Weights of a small encoder-decoder audio transcriber: 7.32M parameters.
Rows from block 3 of the audio encoder of a small encoder-decoder audio transcriber, named by matrix and row number. Rows with one number belong to one channel. Each number is 128 + 24 x the weight over its row's rms, rounded and kept within 0 to 255. All counts start at 0. After the name is the row's rms in percent of the matrix's.
After each channel's rows are labels from the 100 clips, of 14848, where the channel reaches its largest size: "lies over" is the class under the peak; "loudest band" is the band of the loudest frequency at the time of the peak. Only what is clearly more common there than usual is listed. The data: strings of digits, spoken by a formant synthesiser in many voices.
# filt: filter width-3 conv, dilation 8 (encoder.blocks.3.filt.weight, 192x192x3, each kernel summed), inputs 0-47
# gate: gate width-3 conv, dilation 8 (encoder.blocks.3.gate.weight, 192x192x3, each kernel summed), inputs 0-47
# out: residual pointwise conv (encoder.blocks.3.out.weight, 192x192x1, transposed), outputs 0-47

filt.171 100 [133 116 107 133  90 157  79 108 119 127 139  79 103 134 147 135 138  62 105 152  83 132 131 110 146 175 138 105 176 113 147 127 135 137 172 120 115 122 128 105  99 159 119 135 161 110 125 116]
gate.171 103 [130 144 120 173 133 157 130 142 136 120 137 162 130 131 100 162 156 130  83 115 118 126 116 133 149 169 108 107 123 140 131 123 115 127  99 146 112 189 154 124 101 152 130 110 121 146 122 133]
out.171 103 [109 116  74  89 136  98  74 117 102 158 132 117 119 157 150 106  99 133 148 122 105 108  97 115 126 114 119 162 115  91  97 122 141 161 151 142 151  90 133  87 129 110 134 155 138 125 133 123]
lies over: /aɪ/; /s/
loudest band: 500 to 1000 Hz

filt.123 093 [116 134 138 108 120 114 115 147  96 117 119  91 134 143 115 164 131 133 159 110  85 145 109 142 136 115  73  96 102 105 131  86 127  88 103 122 172 118 124  77 111 112 148 130 145 131 134 183]
gate.123 096 [125 110 147  87  88  97 132 154 126  82 123 104  97  94  80 120 111 145  60 141  93 145 150 105 137 121 114  94  95 128 134 144 133 128 102 115 142 114  93 110  70 143  50 120  80  78 138  99]
out.123 101 [119 147 111 110 140 169 109 157 140 133 162 147 122 116  98  85 172 117 109  90 145 145 114 130 115 133 125 141 188 120 135 154  88 143 115 189 102 108 123 147 197  93 111 110 116 125 140  94]
lies over: /s/
loudest band: 4000 to 8000 Hz

filt.103 104 [124 172 185  86 140 158 129 150 189 120 124 111 168 157 147 139 114 122 139 160 120 151 150 125 167 166 133 103 111 148 146  96 118 153 149  90 118 108 141 146 110 119 125 131 112  86 187 116]
gate.103 091 [103 118 133 149  97 119 137 123  95 106 145 113 141 123 121 110 127 132 102 142 141 131 150 150 124 124  89 134 153 127 131 135 147 122 122 136 103 152 102 147 101 140 111 168 127 157 142 108]
out.103 099 [152 134 113 150 177 113 123 110 139 150 129 129 165  81 157 146 103 140 111 132 164  91 146 155 116 133 125 115 157 123 106 147 106 159 119 153 131 114 157 125  92 145 150 110 146 154 124 149]
lies over: /t/
loudest band: 4000 to 8000 Hz

filt.77 100 [155 154 117 128  79  82 125 151 130 101  90 133 119  88 155  96 159  93  94 125 123 171 124 118 151 142 158 149 111 138 134 123 142 160 154 118 129 156 107  87 103 137 124  98 111 130 127  94]
gate.77 112 [157 155 138 176 151  83 109 138 154  99  85 127 136 108 126 166 114 156 111 149 139 152 144 101 152 126 164 163 165 184 128 141 135 130 155 137 131 114 141 117 115 114 106 143 109 138 114 152]
out.77 100 [ 97 159 120 170  88 163 140 152 112 115 136  98 132 110 138 156 113 120 132 144 146  89 135 176 118 128  92 104 109 133 103  99 127 115  96 121 100  92 145 116 187 148  78 108 136 111 142  98]
lies over: /t/
loudest band: 4000 to 8000 Hz

filt.7 112 [ 94 114 144 142 136 134 129 149 136 120 146 126 109 108 166 168 127 139 126 172 112 126 157 105 110 110 130 130  98 143 107 108  97 128 128  72 103  75  87 121 137 110  78  73  99 129 115  80]
gate.7 102 [152 144 131 120 145 132 119 163 176 110 116 155 138 143 119 128 152 158  97 130 132 122 133 162 145 123 131  99 128 137 108 174 150  58 103 179 128 177 130 118 134 143 173  85 144 107 169 140]
out.7 098 [106 128 120  85 157 117 119 133 125 163  94 123 124 116  95 109  98  87  95  92 147 118 159 159  84 102 124  96 139 152 122 113 135 145 121 106 100 138 111 136 113 149  86 135  85 149 111 103]
lies over: /aɪ/; /ʌ/
loudest band: 500 to 1000 Hz

filt.153 100 [131 153 137 141 150  93 149 125 132 115 116 170 108 124 178 127 100 139 177  98 137 143  95 182 155 146 130 123 105 125  96 127  99 118 106 143 105  75 140 136 148  76 115  89  93 126 125 115]
gate.153 106 [107 142 114 123  76 147 115 122 131 122 121 110 117  95 107 170 110 137 134 134 110 101 197 155 180 148 115 148 144 159 137  94 116 110 119  99 125  76 150 147 109 118  87 154 114 106 148 146]
out.153 096 [137 168 134 117 114 134 127 141 131 137  91 131 156 150  95 128 143 180 118 135 150 152 143  98 130 107 125  90 164  96 114 144 122 107 170 121 120 119 150 115 141 107 151  80 111 134 136 119]
lies over: /f/
loudest band: 4000 to 8000 Hz

filt.178 097 [124 122 171 119  98 157 129 167 191 164 153 129 138 138 128 156 151 136 120 122 147 138 173 176 139 136 155 133 137 121 109 137 122 139 146 134 106 157 152 159 142 121  80 119 131 160 115 140]
gate.178 097 [149  87 151 100 132  96 139 129 123  89 141  91 100 154 108  94 103 105 130 126 129 157  86 144 134 131 123 166 102 156  73 124 110 136 114 132 128 106 168 156 177 145 168 131  83 101 112 169]
out.178 087 [129 128 131 109  62  98 152 147 125 126 148 150 114  99 140 163  97 131  64 102 115 118 139  74 176 130 111 140 140 140 116 129 108 113 145  88  99 112 132 174  97 114 132 109 118 134 150 112]
lies over: /k/
loudest band: 2000 to 4000 Hz

filt.67 099 [122 121  89 103 143 137 116 117 155 118  97 193  97  64  70 163 168 101 126 136 182 145 181 145 129 149 159 114 118 131 134 101  71 177 137 148 143 141 157 130 145 136  89 127 143 140 173 103]
gate.67 089 [152 145 117 152 101 124 138 122 129 126 148  93 144 147 114 179 129 103  87 158 133 173 139  97 164 148 149 130 109 169 110 110 128 112 120 110 124 143 103 137 135 143 127 134 115  90 110 158]
out.67 100 [153  97 147 142 139 123 105 143 106 178 170 121 114 110  96 115 125 124 150 116 127 101 129 133 124 150 137 127 144  80 109 104 114 162 124 107 107 148 131 156 140 126 160 136 105 142 155  79]
lies over: /w/
loudest band: 250 to 500 Hz

filt.139 098 [137  95 153 125 125 129 146 204 106 143  85 141 120  85 123 134 120 122 130 119 127 130 109 125 123 109 145 124 129 122 133 116 128 102 120 108 151 115 160 115 100 146 141 102 103 121 147 169]
gate.139 112 [133 130 156 126 108 124 140 143 158 138 118 127 130 102 123 188 137 149 120 123 164 119 116 102 136 162 173 132 128 120 121 103  94 151 118 146 115 100 115 125 129 184 119  97 126 134 153 126]
out.139 102 [110  94  89 138 136 132 112 122 129 124 123 126 118 102 120 147 158  96 133 141 122 158 117 110 143 131 109 106 118 133 130  70 168 111  82 114 126 144 110  85 110 116 111 132 131 100 185 130]
lies over: /t/
loudest band: 4000 to 8000 Hz

filt.25 104 [103 129 137 102 104 136 108 121 106 108 143 158 104 103  74  90 122 115  87  63 135 116 165 102 139 127 134 122 159 163 132 152 130 155 122 117 119 152 150  90  97 190 110 147 158 170 127 163]
gate.25 096 [148 148 127 125 141  98 177 129 144 115 161 135 114 111 146 133 138 128  96 107 150  86 121 131 170 100 131 128 166 142  98 145  73 154 120 128 151 161 179 118 131 156  90 105 148  65 130 135]
out.25 091 [104 136 129 119 134 147 127 129 146 145 132 102 122 158 162 107 121 107 143 150 126 165 112 136 129 154  69 149 110 163 136 144 121 114 148 109 176 166 111 190 159 103 130 152  78 125 117 123]
lies over: /aɪ/
loudest band: 500 to 1000 Hz

filt.22 101 [138 101 107 148  97 107  83 113  90 145 130 125 120 131 149 102 117 123 152 157 133  89  85 143 113 148 120 138 114 102 151 129 127 149 118 154 106 139 115 120 144 118 121 155 133 100  93 114]
gate.22 095 [148 113 124  43 112 123 112 142 155 141 127 109 167 150 130 160  98  93 131 129 112 137 139 135 168 122 100 183 127 142 146 139 122 148  88 135 142 125 174 148 125 179 107 183 104 126 137 134]
out.22 101 [139 164  99 148 129  72  97 154 102 154 173 108 123  98  91 159 124 112 138 123 133 163 150 137 119 150 131 202 143 138 137 137 179  99 144 148 114 142 131 150 130 126 120 111 117 109 124 134]
lies over: /ɪ/
loudest band: 500 to 1000 Hz

filt.55 108 [152 155 112 107 104 151 123 123 110 172  87 141 136  82 136 147 110 157 152 150 126 131 201  91  98 154 164 126 112  95 159 109 132 127 149 118  74  89 131  55 110 125 194 112 166 112  93 139]
gate.55 100 [107 108 132 129  69 117 132 190 118 165 118 103 114 124 138 167 120 135 109 142 121 120  94  85 158 124  92 175 168 191 119  83 139 163  64 141 103 136 124 108 124 149  86 131 126 133 146 161]
out.55 095 [142 134 114 119 178 113 121  71 123 145 172 112 132 183 138  87 139 124 107 144 153 148 123 138 129 147 144 117 118 174 161 120 109 118 139 129 146 133 155 109 146 119 101 132 132 131  88 127]
lies over: /s/
loudest band: 4000 to 8000 Hz

filt.189 096 [157 114  84 144  55 164  93 148 145 168 112 141 130 119 120  94 137 121 119 127 146 113 115 121 128 127 129 148 119 146 114 141 156  79 106 130 127 195 166 112 138 141 136 150 106 178 157 168]
gate.189 104 [127 113 145 128 128 117 149 126  81  74  90 119 123 149 105 138  80 111 139 138 116 147 125 130 132 129 122  91 125 167 123 148 127 129  95 131 137  98 107 161  84 103 150  73 101  92 133 137]
out.189 103 [157  97 119  73 103 128 132 104 105 171  98 117  84 180 107 171 161  99  82 148  97 125  86 120 135 164 135  80 145 160 165 130 139 104 122 142 134 108 109 107  94  99 157 122 136 123 154 152]
lies over: /s/
loudest band: 4000 to 8000 Hz

filt.176 098 [144 128 149 130 118 138 104 164 138 144 121 128 135 154 121 101  96 163 119 125 114 143 136 140 138 202 158 145  97 139 136 143 119 139 151 139  90 140 120  92 131  94  76 133 153 120 132 133]
gate.176 100 [105 108 124 185  89 144 134 126 134  99 116 148 135 153  95 101 158  91 139 123 139 110 128 128 122 101 100 100 110 173 123 131 110 154 119 116 172 135 132 124  87 131 134 121 137 130 122  67]
out.176 104 [112 119 116 156 161 156 154 153 149 123 161 183 111  99 105 100 123 148 145  88 116  98 165 118 122  92 193 143 118 184 146 142 144 168 149 140 154 111 106 117 160 173 145  78  86 125 148 111]
lies over: /f/
loudest band: 4000 to 8000 Hz

filt.86 102 [155 120 125 166 153 160 131 151 124 178 133 139 138 115 152 113 113 119 136 105 113 163 154 132  99 150 154 100 109 128 115 149 135 150 133 120 123  49 132 132 128 144 132  85 156 102 129 174]
gate.86 096 [133 157 117 146 124 119 129 128 111 132 155  85 131 120 129 159 124 135 114 160 147 119 111 104 115 106 107 122 133 167 126 108 136 146 119  73 126 113 134 154 118  92  89 140 200 102 119 132]
out.86 092 [134 139 132 123 107 108 120  90 106 132 103 123 120 151 141 159 100  96 108 136  91 157 158 131 131  86 137  98  96 113 123 111 143 117 129  90 116 148 170 138 101 111 144 113 169 100 132 114]
lies over: /n/
loudest band: 250 to 500 Hz